{
  "model": "masked image model",
  "dataset": "pixel-art sprites of 400 made-up characters on tiled backdrops",
  "train_examples": 395000,
  "image_size": 32,
  "crop_scale_min": 1,
  "horizontal_flip": false,
  "translate": 0.06,
  "method": "simmim",
  "mask_ratio": 0.6,
  "loss": "l1",
  "arch": "vit",
  "norm": "rmsnorm",
  "norm_position": "pre",
  "hidden_act": "gelu",
  "mlp_ratio": 3,
  "head_dim": 48,
  "fused_qkv": false,
  "bias": "all",
  "qk_norm": false,
  "parallel_block": false,
  "inner_norm": false,
  "drop_path": 0.1,
  "patch_size": [8, 8],
  "conv_stem": true,
  "layers": 10,
  "width": 128,
  "positions": "conv",
  "init": "torch_default",
  "residual_init": "none",
  "optimizer": "muon",
  "muon_scale": "original",
  "learning_rate": 0.015,
  "momentum": 0.95,
  "nesterov": true,
  "orthogonalizer": "polar_express",
  "adamw_lr_other_params": 0.0012,
  "max_grad_norm": 3.0,
  "ema_decay": 0.99,
  "max_steps": 36400,
  "batch_size": 256,
  "epochs": 23.6,
  "lr_schedule": "cosine",
  "final_lr_fraction": 0.01,
  "warmup_steps": 1820,
  "weight_decay": 0.008,
  "adamw_weight_decay_other_params": 0.05
}
Rows from block 2 of a small masked image model, named by matrix and row number. Rows with one number belong to one neuron. Each number is 128 + 32 x the weight over its row's rms, rounded and kept within 0 to 255. All counts start at 0. Numbers have three digits each.
After each neuron's rows are labels from the 100 images, of 14848, where the neuron reaches its highest value: "strongest on" is what is common among them; "peak at" is the part of the image that holds the peak. Only what is clearly more common there than usual is listed. The data: pixel-art sprites of 400 made-up characters on tiled backdrops. In brackets: how many of the 100, against the usual share in percent.
# fc1: MLP up (model.blocks.2.mlp.fc1.weight, 384x128), inputs 0-127
# fc2: MLP down (model.blocks.2.mlp.fc2.weight, 128x384, transposed), outputs 0-127

fc1.243:059122150131084158105140082148123202137134146102128103143123159084158097095191143168160094080155127080095140118115120125193162135151142177102162113128146094168124143100126175128101119096128105118079107106044084099098155091106145150121133182116151141145139144154134180106092130063138125089199100171090148103136148184167180151125048086119141108105166161134076115162099111129095167147156
fc2.243:125120093149190099115214137133154149088126130150095165129185152050169136156154059147102107128153119119183043126133090175150117166067153075129126092190098156083155105118112182145130128167181179131127123109118097135117120150159135159140084134132152153146116178157155155123163082122069155131066127117133178139134169075123152134153119105074136137120184157166139124165112093141109095145103
strongest on: lower left (50 vs 24.5); yellow (27 vs 8.6)
peak at: middle right (64 vs 12.5)

fc1.18:090145171085133150146123135179105161086120094036118103112096135148111042089168184092063185100091102115178182137154146159120158130145142197126158141121100133165134182155109139175122098146112126123150137053101176099129110189138135138085094086115105084078167165142138109122126141142140163130166103127088122145073163117129126123186098144103160097132099118148101196131164139159123159157112
fc2.18:170095155151151096115170102083184151154131099060148148134188108134119162129110102153127064134131165109156098150144163128138113145139126112090095156132158105132169122038138109147097169119141153136178112129155068140135148112109115149178074144174066138141127067191094087175085118138176146107098152128114081111182144098148130106123115105145093131180172152138174092183120056079180095109112
strongest on: white (31 vs 8); pink (29 vs 8.7)
peak at: top right (42 vs 6.2)

fc1.378:043103130147131099161128121124147157160113193093138102151123153123124115130077118197142102163135200091077086084150133144126165153177115153193094104076149115183143097121104134140123114166158188156102165148088147092159110103143082134126124136111121170089095132116172089130122101155139167107102168128154106083115104219069178099079189127125070107105142115130094121174127108127086130156156
fc2.378:135138117089144210105169129140172112158112081131146121126122122074073154081183143090133129106175080124169161175127147117140075071094154166128141133128089177115095103068116081127192121095136147135187112092157154149117146130165135145160141110124119074123137163200094158121155126063135161142156055085050097113096071094111103154152086126159125138138119122141117148126115100148194126089140
strongest on: black (30 vs 8.5)
peak at: centre (61 vs 25)

fc1.170:160140152135130161099120151124116138090186112179105112115044173107122115119133140119143119092087129114127108109131150103150154097085175167124173097104186118083115168085145154108105199129085159128134108170095112120092121124105121087101122122097075120064125074116115119100140131140127146153172124079082092141151131075110172130134135230144082085177109117053103073153053075152147158122132
fc2.170:164125095152162128153178203131101165117125089135104031100108140125160105098147116120192109155109062145175110176146123138155176111118146150190117105163156070167174141177121117178082153172149169110132147128131157140157182115147119151070162134116151108153139114094121037160128169131064149160104155185173152109100086147106138124120138151058104140113099096131116177133143114133118140166127
strongest on: black (28 vs 8.5)
peak at: middle left (42 vs 12.5)

fc1.68:089144073138156143117152182179150140124053097107152160178114109121116120084082176115136166146123130089102095119131112173152146171123123174123142170119155144116074067148186114120120126134102106185133158149141167179100158109164117140086116139120104051111157147130154154144161074177141103119066111187170069124073153108109129128111135119061108138159153139122157057119137168131206131114082
fc2.68:101109107113119079163150117189163132159045077121114142112157063153150158109127186161148217149131117117106114090088124129104186200161158109168146136119147118095142087112111187058092161127113146122212148169135096086094149119153140116113137117115204100106160135130169148149127076157078130124121171176145110099128135119124107111109141160083129119105149163168137085138108146140177171097086
strongest on: black (30 vs 8.5)
peak at: middle left (39 vs 12.5)

fc1.288:158071092125134140147090180153157101067143101110166097152147183156110083097104112088123142129160100112074095125100134142113148147113114090133181153122154176103144144131177168148134089147149144138096153076075188041172187141129083096082126110141140140116122090142098140183115132108050144164108123132087093097118051154144109144100139097147131124097132088192174114113118074149189116160111
fc2.288:180129129107111108125114117180140119110159116099129094138119174154112138143113101108068119194162106109096164068119099168129113146121092131138054089120157107111166118087151083136122126100110132220132141128087234110126219098138081061140119112181091137112067131151128096152142108127082133117140171138123138144132091127095132104085145091123119126074192160107121144093116139127176134052145
strongest on: white (38 vs 8)
peak at: middle left (31 vs 12.5)

fc1.39:139157112112112122186129114146166176124165072081116147176121129118131145113137178094147115144119147148183146072092065126178187117106145122096075148178173050178124058123137074103071116112156141110109058112195116146139158083120111162092099111068149174120146154119119127195167172120156127127155106089168086098102154104140164123089179117142180147127163147118147144134137102112136105107154
fc2.39:101142139111113146084129140115108147136134179167132144071108093130127070167119110148117125131157133094067125188155184142080109114127098099124150112102081176114095223139143182146176133110125097154151207139032142127131083175135147126137153132171114126173084125158109101060071091091110118132117120207094158150117115156146098119167108108103122128161113117123125094126083172141115188140076
strongest on: black (36 vs 8.5)
peak at: bottom centre (32 vs 12.5)

fc1.47:136190093149138121155169111138084121081108112116157130179088157125079136122139132143120117095113098174163167185074132123117131144144074126147117123134164150134174103172155173155125150118147042122028141126106134147171159138119154217080132085114175106140173097084153148107073109076166168106110183187108095162144181143118147134074097148085112113145136175117122131143161139147121114127081
fc2.47:152128087120089097151142116113155102152176089184119121103158111114127160119173125152102153169153130144117208166128165127154115096188082113146132126177159135179117146187127089130136147098106098143134147159137090155130169144135142125110091087117129142153111081198120061148196125123141100140099129166081095113102174130109090135081065215073130138167115169188158109081122142155048112109149
strongest on: large (100 vs 39.4); grey (25 vs 8.3)
peak at: centre (84 vs 25)

fc1.291:080181151126129151080088164177111117097091104081179131031191103165133107089156150123129131156153125074135094129112155089126172157105195111119138111122166100111180108103106161120122149148145205187138039125138170091103117153097096082100075076120090109120096137133138111173134121192199119128145102110133197136113105146148181137143111140107132133122106117126119120157162137125091110143090
fc2.291:109084079116148098140181090103148158133129092083121136133105128123111106156090143101114131073162111077145119128144145107157086068179107137168132131151130144086112128167172093081141142097131137075103211098117101130125086110135137171172112176166127176139148151124124174079147076089143191122136164177052127094140151099101131086225193140171159092136141142107109148119114065105126157096132
strongest on: white (52 vs 8); pink (25 vs 8.7)
peak at: top centre (45 vs 12.5); top left (37 vs 6.2)

fc1.358:119135113088088095127139143127152170123135085127151044126100147116158135180059199094189136078110082106068135130153108123152099118113107088084168087106145118176128135159140157119127180196081170143109166104148172118144081103113168115119138094133170124180144159076157110158161167152182160130123070123105150199122077114100088130163138173120120137170086117152092109100144104122151182113136
fc2.358:178194159154089138054095177159093172132069131190118061103111146143125151132110083134112145156080084182084093109121072101171063092087115136153108133152129179150158114100114148100075121173138140112107115128084158136162119111152152116121099166099125200089135133123145075104123139104070051105121174159150144093143128122086135135096128169105129085154114137092136125094101115148197130146149
strongest on: large (100 vs 39.4); lower left (54 vs 24.5)
peak at: bottom left (41 vs 6.2); middle left (35 vs 12.5)

fc1.256:151122080115128132100131114066158080098137152158140101171116122134164181078118179108140094156110130098054148156093172110142171143126096138140180128117136160167092112129111119171100081179136130092157094183190143110164118114195136101149154169110098011141097080083116090144143112098147135186119095137154130109165108102180082142108134149200131130163148138118065156125158114104099126114111
fc2.256:101077121108153097138106117118132130176099126126149197133195106159122112179131127120127084077102152161191123155137106168113121163114114102119137135105084103087106120129099183131137167112148181134081184051174143105103106138141170205155122132148110162171106090136121166121120053164125161124104108107098100125120132152170173069149177088112162097162183146144175148163063112132123081073164
strongest on: white (55 vs 8)
peak at: centre (57 vs 25); bottom centre (36 vs 12.5)

fc1.354:119128137106106090173096171043121230171161167130132178139133136139075123152119146108159146126128125150123105102140165094121076136126111131174098162128130090137135133111126141149130096134092099124135176126151095097101132172135106122130126111077222106085183184134135098160129093060113152188112153116170139193154084135097152192192136199092143076155154105103162129125114131133128146162148
fc2.354:129121172134094125104142109102122159111097139158095113125121100140125114156151156196170151138111091091118175124139145116178107091183134038146182131102124158087091197088125104148125131067197144099118142067137137147127133098175149135110113163076098131134085124128146110142089095119177140156146118072146101182118170112145143192139044149125075084165099106134135136169072069107111079087140
strongest on: large (100 vs 39.4); lower right (58 vs 24.9); pink (30 vs 8.7); colour: white (27 vs 8)
peak at: bottom centre (95 vs 12.5)

fc1.268:125134164120140127117154161095084109134067032123114085128121159158133121126066151170161163155147146092160146133166193103132081139170120167154097106122103114112087130081053131100137103117132125081140100171127144068179124156153112144060064107124122123125161144141085106126074054118167121144157131129124186183109177173119148079075117093141117170148137128164120181165146155112101087108108
fc2.268:148143132156156162136145147063208119160208113121122176103070082154162138131139140137140097175148161127122111104153131096125124107172101109148115087141139094151185131157146099166117161105142057147135165115089118152141130122151180173110137159137039148163118124129126139146152149131170130096102146115136118090139084103200036134107129161140074080160154152185116115082119095082116058093149
strongest on: black (33 vs 8.5); red (25 vs 8.5)
peak at: middle right (48 vs 12.5)

fc1.231:142113143104161116121082191157102122171107131085139107109147122116076139155128152142145153144124145130127231175142163052089096161120135156079139180132151073130190145129128096083126066153108154108091102115085150132154150131125130118126129188150133078175126098118160135112160175103156197167173148113102130136075124113096079061175151111135101166087095111179160152187143126148165107089099
fc2.231:058155161105103111115118125149128049059162143133135202176152108125105065119128093128118126065092095097166140084117108143114098083138124069165172167109150046157110167153124129103172218127166146142079156139139174107147112126134124168186156136129115141095133090134111146140124138138057150110111113124169151089181123111127179102168161134106181095126175079113138128160140172126137130154128
strongest on: white (60 vs 8)
peak at: middle right (42 vs 12.5)

fc1.143:135086155086136170148089129112125088146138154149142105150097075105098181118122200135122156111108153130104097141109160120134096099137096172171106174082079117114126189113129123134144115084213184081089100143133096088123122097101096075128138095100160125074164205115086133105153181090113116168098119134165202115084170147052111132164122155148178131153079148122140100134137174131157151169144
fc2.143:114179112121154085120167082151164138122129131132111190157107169125044081134135173154117107152164068064146144155105113116097121107188083071136147145128165131152110116110171138096095126171162131113130150123158136138102060170152154162181137102179076124111116112145107108126135121110070193104114115155117125091173141133185138123124211133072181100170119094068130186132126065131095122114126
strongest on: white (77 vs 8); large (73 vs 39.4); upper left (53 vs 25)
peak at: bottom centre (79 vs 12.5)

fc1.46:127141129151063115114119157183122096187111117200163159160139159148120154113115119152143096110089134060131151099120159115176107137153067115117133149123077138218132131114138130116136150101119173092134144024130186126149175090120118160122063123139128171146129138091140197151139094139161083083081103108132157085097138170143073187099139107123147119172083174077136127145174138091127152119143
fc2.46:119140123102151120142104091086124159111099124093107076102135112090114113147125117099132124112148126149149113175109097170045178095092183129149129095106142153027105160151107140155113112144160081187122093242157054141093057151157151124124191125075120058102123095115122076089117167079116117158145173139133099156126132108149146076100135134117103132094144081144125141123090127160131098114122
strongest on: black (28 vs 8.5)
peak at: middle right (67 vs 12.5)

fc1.275:168110146151135144148165123139130122112147127126147170163123107097153151159143137106133028042114129141105128126127163071135158129081184084150156138130102075090106109067112110129069120074125189110165089093142163125102141179113128107101135155136135093151142139080112150121126091127153092127114101095177167134126104092127131106169104136146097129057170150159142149165078197142079186115226
fc2.275:081113053077177105067110079146148126164124098111108130129154130152120112115127118140104149170134161132145055159112087142101084123155058168062143170196112125152136085178128153090133106176185108068124160105104079110122116133129147133182135132157124205131095116216119112114157138118104159124110110174050107084157154155139093158117133149127163114191134142102143133143137095126111109097093
strongest on: large (69 vs 39.4); white (41 vs 8)
peak at: top centre (61 vs 12.5); top left (28 vs 6.2)

fc1.244:106087112107127177117134148090106104129153167147109167155145087096144135133129163131167128105087138083105114076118129085108145145126131077148147129163196110127100154137126089081165122119151125149099103144163138097119126093108255104119150153191132121141092158104098173099143049100083121100076114130135110125159073101138150158052136121166090104140158037157101105138105132134125112055106
fc2.244:139151070168163116153044142141107101112097142122129138128137144118138145070151127126046108178146113123141093180151168164078139076120122176122043101143086175133109089125128127101059119173155151120114094133170183127141105140109118131167123142096123133133112081106156095188125138142187158111101071096086131163162152167104150124088116081138140120176168137107089098176077161104063099159117
strongest on: large (90 vs 39.4); white (25 vs 8)
peak at: middle right (54 vs 12.5)